A small image embedding model, trained from scratch.
Model: 6.26M parameters, 64-pixel images, arch vit, norm layernorm, activation gelu, moe soft, num experts 32, patch size [8, 8], layers 8, width 192.
Training: normuon at rate 0.0036, 22800 steps, batches of 128.
Data: trained on renderings of 100 made-up gadgets, each built of a few solids, in any pose, 97500 training examples, 29.9 epochs.
Rows from block 3 of a small image embedding model, named by matrix and row number. Rows with one number within an expert belong to one neuron, the router's apart. Each number is 500 + 40 x the weight over its row's rms, rounded and kept within 0 to 999. All counts start at 0. Numbers have three digits each. After the name is the row's rms in percent of the matrix's.
Before each expert's rows are labels from the 100 images, of 14976, where the router gives the expert most weight on average: "colour at peak" is the nearest of a few named colours to the mean colour under the peak. Only what is clearly more common there than usual is listed. The data: renderings of 100 made-up gadgets, each built of a few solids, in any pose.
# router: slot weights (model.blocks.3.mlp.router.weight, 64x192, trained with AdamW), inputs 96-191
# up: expert up (model.blocks.3.mlp.up, 32x48x192), inputs 96-191
# down: expert down (model.blocks.3.mlp.down, 32x192x48, transposed), outputs 96-191

# expert 3
colour at peak: black
router.6 089:479475569513525456517542450530540547504500449550442576459525452494441501486562481485505535486459527523487477402502481517455450519568484571533519462611446491546499469486559434518546586523479514448512448495535561558511511441483555524493497518456505443478462563494468500461559478439526487448
router.7 149:479493574435498433496496458518567485490466478521446498502487515545485465536503532456452490531475534456561494534507535463474537526496417541465454437604516499531483545451512421449476559520541483471578502562476568524527484465545492518466461488501489519528466541471438424518466540476480484544
up.0 144:519493540491477427512530481536521497474589530471476549427467448490448470531526580453418532527475514461514520541529472541516534528461437469458516514588481500554400537454475472421505505498563518536439482612512563523511491492469500469503504557518484494469510546534516527500484538475543556503
down.0 138:472555488464517421464535464468536473614483441530448524460472508530501441404514511516479544548498482545470473464453515503508504575467539421471510516551437506504475551532478536447540481397495494471527448558436510551528531487477581509550475517520473469449521524487483491421526447507506459462
up.1 068:516523493487501474530460475523554483480471526511477513437441494527455475438587582511601473506488470439578465434510504519499432537497515431518449443399502520505535482510468502480471545497440456571528531491466496478474528492432538502475439485502476548478438513416528556515544433537524524420
down.1 092:398548512434480549541518562495488548461501559565477472477543514511502449595495491504490492508544499501465507389496520529503478489451500530492481533546530554505588483512460428480455552487450459551520483520520484497371535509506431466507512486449544483452412496549513460548538459519431523518
up.2 097:473497535501464473469533502546494518568480487501509498494487485442492518480534541499527489473462482565542477455521533497491526506464571532490563445500497566593475518577460481538485495508499473489467496447501572480518455452470514531453546511491436511468490501525434467555557480466460498477
down.2 100:491507545524422525467453477570491551567545479488529552519496504473532478458533420497536520572481482526517458496547401501532507459550493475472521506487482470538519520488504571542559570510514490556484488468546576426516544456537495508501516516473551431475599457509536405468567526479451414419
up.3 102:496455512553513459490490577570489465543481523546485457509453371526496510489503553453493482511440515552497484512523509545479479409458451558570537540595555518512435483529468501501488591516447471429504482422552538485476517524528488515472506458553523493489413437419508499521501497464453490530
down.3 097:520413512515536564524494489516509544508549504440491483480534516521459487500470413535548449508474482476503537471573510531456475417523439569496489409559561445462537517490515516480513538560443520506534522441536576474496469422464513535547532475417483448536453539446502500485527570476532535483
up.4 078:527480438505507505459462543466460428493456579474527522482464539506508474501565573569509507476437544457490514444499447496442495499536478488468502507471538488473482499491474473508455499437522447437538465522474482423502499516491455511597494442516576537494458521473482551445525484560463500512
down.4 072:543528471553523534519441499477400467450505459500476508494417477491480412578553457513454564495568442493482514536517433475498461489520468466562499497540582498431487425488513499531480454523526486563489454466567514518505484515477483484576532545513522549439494443454505488484541531455498581546
up.5 108:493498569484549482517564435480447459548451550504532473551526478584514563503524485470430475476426494504478484452532515479472459462389477493518457523578502436534511564579541485444535520516518541575494538468459489461511472512507483551489501540475510464537505499441551567505506514514520472456
down.5 116:522418542488454474543517494568539561474493508531498457574485507483515421539490482469513550481524508530479557482530507468489542454600468549460473527509526501456494459498501516569527458438539509479527486473515554500510492511455550489432524443534474518485497501476428449442460471466530575561
up.6 085:484496454524492507581518512515545542533524464560460471513472458513491520561565462488419538509460496447500497565487511424482508544554417533498521483487486494583460527560561506511515514458457512452495461513469547524524480515511473534544430565401491522471516560430474505479517508510495453475
down.6 099:491467531553452576546475464513518558500490460383479490488466530494519485537421501525516524442501513512535381466500466506522520530561534584535509482440481516502605478510500530531594496563511454456490501528499535514423470525460536488520523499432570458504507485540530540491552452518532500473
up.7 156:510465526491489364460484530497496506561523416495536463503438453584551550408488485470494416496418531502469496532499488468513512551461515448459493516494521517538501499541497510452488479487535497463475492574478491535533501514518513549438488522475501489488511488594491506493492517447489429499
down.7 127:471447592529524539514547507588469549473499516445495533485597515468466491522477473485509577459492561510529496503552423498484516472549518572514460466535501420435475498470522483497566552545486470474499462524528551497513510537422514533509523539516511438527530577456432490496508498471557517448
up.8 074:488503466444489569499503506551530531496505423508525524444520438503524540437474432555452478505481512546534432534507476482500525485502579489521519498544521480502561535540486544509489462475516493573459534494520491488466526521566524433536479472533496462568423493467474503543491527462507534483
down.8 048:473456610552505488436524472474495576490462566498562518432501434545588526476469471508521455533470520495438501494503453451499521567510552567530526471512463530510524530484423550504597510479463488485490542506439493528495469525485501531504558468434494392543542429524544458478431417494551545466
up.9 090:495546513434433508466554568523494535494502494512500460498568465572505507468514555434536508503575523597476524396569471467470530503570504520459537476515464433493473504540489497464464428519514482518486467546479517465497528441491487503513476440492539514517443450492475459479532501547497504485
down.9 080:517480480530482547513465506471440533447474505460471510457472536433470513518555514498509470511569465475490468545537484503529531504512495461524532478463548487530502408451493536502517544487568492451485510558413520523399518526478494484581502518532517519437417486511533470434562513584449482505
up.10 083:517522511572531506433487473507499481488477383456474489450496536502505460493483492528538507497523496489529531478532511529442501543563484531476462442458563476413527529455481453459472473525524540503524490492546424476452531460524540537504532476503492492564505556440460493508475547515570560521
down.10 099:428462514457516401505494576501556446472520561526508552470502520508493553430536451539506455460525469497523598497517533468515464536412489560450498540519451559474461480476558540482471503459524457471454424501519547511531476527494470490516455514487467526508510498494473511423586526530442557482
up.11 078:522471579480482510542519411455451466440466437545531543521479536519522507488548492477511527507509502415491476454522509433523508544529478562528548527523501574543462511464509484555454517451521541411514456521511555452498433536513522567455514542447482481452580515506467443463601482497445516467
down.11 096:530596490536464568472452547527483499469437484494536458463469480507476539567490470518541531516555510520555518495549475606486555486426507473502427439469509464418552461484509474488437512574449470555536465496467445467498535470456454511485462456545571460478429490473464518463449508511550490517
up.12 079:502481565495546466496506538507414478479459555522521494531553511515488546495517447550529472505463499517526521409506465470463490507470471527473495492598459480428589530525494575489447487530465483459512480533616488472536506554431499520473469509521494570543431477526465446411541478476511436500
down.12 056:606465566527521526493522475494543571491513451523481485526529453523478454428482499545492511571541517491482454450468484499532486554544512460486520491464515503489542448449405535534523462516550544487561495495451579495474539552491526488524525495549517528526471461473569534515478442507548528540
up.13 071:493485521452510497513480527456570512476496466536540516512463464465518510552527453576529535495501490584509431435520486445531473476520480504541434459492460481549530486493514556485546501556635444511504444449446563511491497425473510536502551513515569467542501436540491523474558521480490603528
down.13 098:539444452519509470476463504516551477461542518479469481514465549542537568467442527492410482468453499521453453502504474531505512487522482506437491470505573515559491465479503493474436469452414535500464475516449494445422435512561511425503524539550490518478505500494539536527523568447545453502
up.14 123:507483465417499547534460507500491455504515519474530456533435502568469541537488569427481508541487491532507456527519504400500522514472496452503545497520500537661511484524519481565525478525498473578428533601478468538500526531512506490495482497481599483464500519468496515517468523497489520494
down.14 110:526539529574468469532557544525492540427488477507507513534498535505474447507475426535492526464528515531493477428539511512490512484473548525486476486445544482495493483555548521437542504469553502477460481512520564480482471453430444499485517463540426531459513493525512478432512416493473476432

# expert 5
colour at peak: black
router.10 086:517488556532467424461510529512527534555491439583456559464499430478495461531553503487473526578477511479506532423474460557449532549515466473463468487577446491563444488486499477477498533548474506477487463532512564550503504540504505532491515526487475507495608537536493526461536532456469480530
router.11 094:515546571525492427485535533484513544530468511528465529497505493503498516500576489464474501602448549511472507437515457544445568531493447445515531491561415519462429533490497484500538547492479482497434418510565589551506520541490514495506504500481497458514585509590508515430501543457505486499
up.1 080:531506531506468474541538458556485436538544535517501409555484423468485541476482458478498475531442584462496498566473464485467456504462508518509461467454537421464494489483473529511526462477558543493547493448481565527565524479498471542404517474530482494510545517602519550430488575500489467492
down.1 081:515530519457498455452496481442471501518493507524512512534547449427467471572568455477572525589476469517535497486508551548441551565476496457504514392516547416540460522468499477527416548478491506488486473476537472461495483466523500528476490514547594539438502521448438572486532502562514480482
up.2 100:513461475456542461475508476475525473573571492519533430591463469526515456443472499486543513501506536490469424503533493549518500542476488411564523515460467470546490485553522514541518498518480475567558574508508434411494523517493490534508469524506518516507544487569505538516494500493451422451
down.2 115:441510494549449549503371545487525431577518529524432523486469530568499455508475502446535485550544439494500537553546449558518461532557436501507458482527508548481487503434472542523477475493508480471466497522542477505546490506473479409519452556445600547436507535457509457486480574512473543542
up.3 110:506498505520482402598538490549505550524497479486561546551490587537510488510489434510532542488534500474490483477519502438499508468546488444502530488454527398462473553557554553538525423503480430547454465526471538519540520503527495479539500502457444538501368521537540514516496498537550436490
down.3 103:412440513553527515476504493508470528508470496448561474480397534563517520497504444480520512479506463536440533416513513466511515490515528510524457510488472505517552481528547440457595522492534465498432533570513470502493509491482499571399536508423515405483540520482544480534532474516437486491
up.4 123:485498434510479612519501465530505494524463537494487439503531524534487547515548621527451456475597476448500483486572526547444496484486499467511424504508492423481499445489440536497486425514543542543498500487493471578435488501488457481514520520514533442518427514432513535514496533538495611542
down.4 115:551498450485517450449489465451498501498457511528429501553492489480565481467454502477479446523434501489535491474471473495502552468505481508521534606516516591448579578507496556485474437425545528470549572503509566437503432515572500488476510528442535512464536486472495528489571444414485513475
up.5 116:508483499547510470505466519533532511527501540516467529525454450507477532508571455435490526506431521463482559452528477404444430497504443467438459483561399450540537544419515495551518533488480466538513535514535479556493485525521501523594472572483457526496535492530499482512523535543530466506
down.5 118:506561551524519488436499551513459565537519474461562488551433532488509523476502449499474491435469506521496484492472450491490506595471565495489504494466486506543522456429527521496571540471491472483435456478441524543519535522390521579506532525496619526467495512459460485520515447537422456502
up.6 080:546476590506571480458543523477502487445526581499479549455553566512499473514498559467558495524494459513447490404568579480433466517538415531427459505540497455532425500582434525499443437501558553520478525460507550487452532507553536520464490485518470552518515473588420558567426498516434524476
down.6 079:555522499522515460539480519432488495472407488522498513470524471507472456582552492482491509481466433539490524472548533583454491553507440500521558532468443453483437574479541439496484540441527557521489525485488439443522502443504455490466493517507490447513557503482526533513560538504545413493
up.7 072:524524527502420524542450505520460574494464554526484517508515535451448530465543493498451517526529469534498491523514486540483535459526463413458527501469518492504527470519489530510433508512472483564492516426526456519484491482493486412489479463483518524507552465500571492511579506514534523555
down.7 075:529479501463480510452486475522409573525472448547527462507449504446608533496576503473510476500554437523482536513490487471521498520442487477478477499526495520551523434503468562484471532497439516605533475468511463500499469410501518505525547511519517460556566510467482491484453518420480515437
up.8 088:539499591518551556434540536504546549470516523513455515485463575415520449549533470481448451528573513537504510476537510410502472556537547494477527501500494508497451496525438554495456482478507455382494554464522572492487500589464496475572498502524549473476531479529495485417529468514517559528
down.8 090:455502480498486466464482499493567398448482477492475479481480542510509484424495535560513580429479521549500462536500514450480457463451542449565506512478513498506610431491475498521485464522579482597523570563463493546478499531527468520431472521523541538519435508471522465467522511482476502499
up.9 121:510449532427503505438553443456502548559534475556446506427547495468580454508507582475446471509502521533484495481536522512470584408476464421433465539559519495549428563525462491456473538556489488544476531577478541515483497564549508508483476511530487533496511488423494491524425526499497447492
down.9 116:526472565462526461559552464530455548514461523451477487467482526404452473521497525527550535507489562461460553522513516497520496467504419532494492496588500480606472482442519533580551474448508537467528550502461539541492509472498559535512462548501485478555500552496519518502470595489484475488
up.10 078:482534491552525425412495504555451566491518496500511478558439437445550482557466492455491490483476548522495512516551541499482544498554482495493513544501530533505485391548474543525538454478523544492582556373421492488491540472496507479429480535602464467497539499485533519478452527498489519502
down.10 088:550502548488482526568515526491495461533511503506466428582522537466434458547493476494572441474491476451478459542548492521478452478519509521489446473519550495553438502512393386545456512503516450526490578443523530530498550521509486492523533520485461488555480512443494522470520524487519527453
up.11 104:481501581482521449573482494490475442460550509505597451464469524488575502557480446483504540453496510447490489456468514521522531596558595604536476498520547499553471486478557503500531460489560503498459473582440502427480479518488461571470520481434544468479477507435512534519526504556538448450
down.11 106:557519567584481484452533520479482514408499564476447510536521539542472495498448532546452528433454563552503475444525385466548519533490475542565562531434527459560528478490525476440531550511494457484501482538539524543511558519468475501486543549475567493541454454518505511505458528499484554498
up.12 098:500512518468476493522529567489491492538508459545497506504415522510534479524507452502535495493392620548497514463521485495498473445479471512525462581559464539481470480439476543575477510449554528477463486508525471500530490517487493524537537550557401472467453508464421492498515511549463493495
down.12 101:498533550519492469531542485541515565461501489471495515541532450473529460499468532560538544541479480527442492618449472486498421576524495527475493500527513532550546482420519486535487478475475481525561469482473571434464467474509503473541489533469575570458480463524513437474500507417600483558
up.13 087:496487490481602492580544480480517523486480453516493594526597559529471502548491566488521518465561462519513482575508514467459599526496485468505624501591439531469533522490551494530530465484487502424460511528512502563469511436472530468506471480538422454529443491543468542487556503484439503462
down.13 082:462446465462526454515531489466453528598452457518532450497459490579537464366486478447567488483537392539511540572512536541506537542459472457459519530500494485454416536491453536531501393489562502453562457552460537496534475447520566455512440497447534469585551517548486475474512524526457501444
up.14 105:477541517434564492492483464462501516535514482470504471467474485432525534509503437533450522490488541550503475473502486482453521486543522512476519526519518430484541524518496508523511460466450477630448482519493552469566526548532506509571472460472442506537484476502576555517497528523530436539
down.14 108:483438486599465452498454554492525517494478512444498554520442541517467437478523491592490543422466526494528461498547433422605555426541516542514536540419504490572527482509500471484555493462539524497439447505479444549466559497473490530488526521481558521446456532497493529484543470500417532489
up.15 095:491482473506517519456536573515513530586521423493523472578502521545534502487472599550505509530468510459469415445518509501503539626470485548443478517533528531515429422481463510499500486478450475503580494475416465526434470485450485526447509483535469528453463449515461487561489469542495565503
down.15 054:521568494544441551488506487570438627459514479425536481460510431550464495519485454553487549561567474517524472499499482469464491532520499462541503509455492474512490499503465539494490474463524470535512527515493570461469439559473433442530460402500545491504546558451513574533490506529452438503

# expert 6
colour at peak: white
router.12 079:477517544478531478513576486591510502509518429479475552474478501487512500551521461493510579510466545581486528443568426534463490480485425550466552536561512503432428521484534452568550515516487468481480479497580481491456482483473497452548468503485482439462477525523465453507547569401547506515
router.13 070:472489555545502486540539544532451560485493484411505506471477458447491516458557441503462513467440566560487555510545410514467532459468446520512489492545439463445479475489563525517552510479489415527459411509590478519471484538488508463500514478441487546472539486487430529513568578437512502476
up.0 090:502515494582489577490518460550491471552450543477492469520505528483502513490588500510508528475531481472494476515528526565508529583521445448558527519562493468470560450450504506506496481471516513558528595493534447510424491460526521468532503530445488484514448485376518539493481446514440479516
down.0 091:492543465438465568422505507611489514555486564518457562444461494458448529480521498486523461484542462453461498525464530458516535469538475501447488496480458556485510524514427601430517444534466527568464473471613535478551523468480535487506509495451434479552530529528496528418420508503476524432
up.1 109:483535480543459482486470522523503460454549520476487539507436486583439546530487446395460500479487544486488606496514555440507523579546447458373424493501464463555444538479494526474483469504545512475466526589530499493520508468519526475506568538456573471493445584464521496503485536479489449507
down.1 105:557472565527520495479496527476434524501513476469609460486531471538497479496496496490461505491515533540537436503495455501544497490512546534555459461464495470467523434547582500541576573539553521525491485456419474595466555458423460549530527516501524536527542516514492557515485472495481521522
up.2 097:488512510485510583397434586417471555504490556489516495489455506499466474531529489526578489473479477517496504477461501476455528481513510530470544567552408488474547426468484516586452470479444521555518462470579538589517494478491507535524503439467476555515558541385442570542541555521498494462
down.2 099:579505464517529444578519484519531516504504488448481538548426531520439523533453473528477527480552481461504484570517476458516482542536461480520544524535423453503483495472505547451564485482487477548482527509531482483481502541440505482451547481518585449444438485527536444560496564493499456483
up.3 099:488458477514512489529510457545511566518528488524515530470438570497485453530530495536504554470444497463482564519498475490511544450481524480482492556474500501546437508519538475508494560477544453498441459500519577548495462479475499482502523558480475551460507553462495516507497473471467492520
down.3 108:444471526497491481517600445535523524414572495421487536478491549459481495532496494559506556520519488495555431472474498517523523515578534429601539424435527499527480484457536455518598474506549434457460485533495524458434520559507536539487524506515417512491414518521496537507465507531527539483
up.4 103:462489531401547477440563422462483502557467498486494471500529444494515495507528633514514455539496505517471493458541537512498539496466515505475458592615500487492470432458570480455488497493540475519472477542506536529499439522560499498502469480445465473528469523574474496583570539511556537519
down.4 103:511491479449567484578457554456468471485460468505476496468514478385539458504508510533579532464465498455583569568483552560515454465570499557578526483501524508512471538503538467534413446472490493459511478506486480544546517533475461509364469492526491467571491500511467489481507494482492457484
up.5 106:456508539519514533460516391536508503475545504532488460460483547529449480514504464436503489498539469529456504507574490404487496526561479523478498442575483459369513492469546539472490492441486495641583471551509585512529485526539491499549490456459530505535448516528581500513521558503540485547
down.5 108:463493493497426530468580488495444525570476441526463494518455491527487528503447418493495502502536470518434447499530461506538561497509537465461516551460454523544464525519508576497533548515441577552417483492499514474511459480571508561495547422491483520488502437533443519538529473469547486474
up.6 090:488486503496476446472487523534480545557562488475475466457477542480499518458493474512471483470452499522479486493531475497576449473483470483454521603498469520558501471400578473423522492447487555487509493497598444478482439519546541508500539489528462495512531446483497511550542466495493501527
down.6 094:481503466468490498561420488507514470486514505523461475490484549570462463515497535527555497501546469520499470487510601486453446484512457466477526487525541560515522534492436434566493513466474468540501445505470513437443507510600507438456434521459446478473526551469532468494500565525500472512
up.7 109:518447499546504408478552405512500544550440481495506519540528500490397583529545392454522477552478494570525476510558545377498493394519462513557472477457423466441499513479571499479479522489491552530519483500528510485498486422546503479490508468469543525470549546497437495520603533475459536493
down.7 112:548568490517505519512531455471550518546497506528468474508550506495527501516558444448447477542506523472424563460437564473478482485539478439474446506470534493479487466572507473486481471482507513443494567477537504511452489489478520471528450499501495499477483486417497469546526433559603470528
up.8 097:496488479470415433499530488470482560499604394510531497510428508580471469462450465477469513485467552532489491466494525508507501412557506468501463504478515586544435508536549471525515470498571505502432492542579485457490487553520520562435426494500495491514502533510485493535562481544453487453
down.8 098:520490538484505439579444367468542377471439480505456522437484481457519491511501537510510513532521471527521513528479573586556458542505484517503512472534572503474524476488516573520546482480502505459513548495516450478485501469529530488482473508493587558506459469426465451495513457495490405521
up.9 087:494498543429543451495433503484520500523492434545524547419469459486491469543518486606491587486486492471499567479466511526484529589487531493500524577459462507442510516491559512492481463491483447459444496533501493477479451469540488529526462512547432536480467476595511453480534478459511543512
down.9 088:479492541458552496604454449557545496554490488464510484465541487411580575537524473514530451477472401540484464459508551511450488490512533507524491454541513528498531526458529434458464507489535558472574520457443535506487422429576501567515499550540451493455553425453480406536555506465469550467
up.10 099:492480525485539503531490368490484524552511535503512557454434547543518526492490533485442524505451479537475467491445522586495579525529540486511498482517576558528549512477496509504515446462590576560425534584502476432514510467473486522508498617495498499483469509495548459532412527476484418455
down.10 093:530490492550431497449496529492401508430535532461511507428426512475484456635537483477458550457505542513447533513559425436560462525545509515505476548511520514494557486469493488559488555524540543479539457493536485466453474517455489513520494524548581496510441494471484488552488475483468459512
up.11 089:542508484546518422463522530483501460463518545479504537562546545443522503544487492606474532535567488547508411528468484526481494580482513526534437478505516558478513504520558531463547530482443467465617504465493447482502511463464453513575467559517439448495482436508450530468524446522579464485
down.11 096:510496446506531483519475587452471452544528485435536469502477533467539569508435497507529496440524474517493493453467463475514375508412496497444529523465557526490525491497451461514532512468452512463481528526525442469478551520473495553466425548512469516583445493552457508533549474561557525536
up.12 113:509505488564517533530526477495520524450516476436449505550454559515466499529491508505454483474539466468477509456482494492498476520533451570501454500490521526433469553466545436451480562471556525447546437539531551579470483511508515475549559571440473478518369496424495517455585475520501491504
down.12 119:525514529504516524563510463465499457511509460455444542483426483508471456545492565530448490465490552512515474465496506528539489510535549505525481478533545500529504513511543483536517527461522480491479461528482457458453508567518531507500545504587448541454472532496490494585499503505482490504
up.13 098:498506513520518469540491646412520492504412547540401463502509444532480547478521495554485510482465489455470533513521492476435512562504466474529509504518463476542501511459510492504511471449482459493497489635432559554454467471520523462549496486442580477519507515480527516476522501442499427476
down.13 101:502447481558487493457529517498470626450517389536518513471546487484512498466493451480489589495500544530495519464475392478517587564495459546522482569505483476500465486474517526463600479487549537551495483537485481562547568551405487531434518447552547463552480499485479477499483518464472500534
up.14 105:480524512598538498526491505509497478498473460511518550524443479631465474552511499472470556474528454509496563551489485520509504582520538504500545437445541425541463462482493454556549464458451535494489534520456483456458481440481508500536522484494443541488467454488553512528535516497514421513
down.14 090:499423515521475490516538510477556476471532526464484479420483447533586518527509525530475428446420453451488539553519435497597600438469511517499508570538473502502527560517520467485547552495498475577492514490565499489479487500439571512465546562484507452474480500490494446517525513472506426482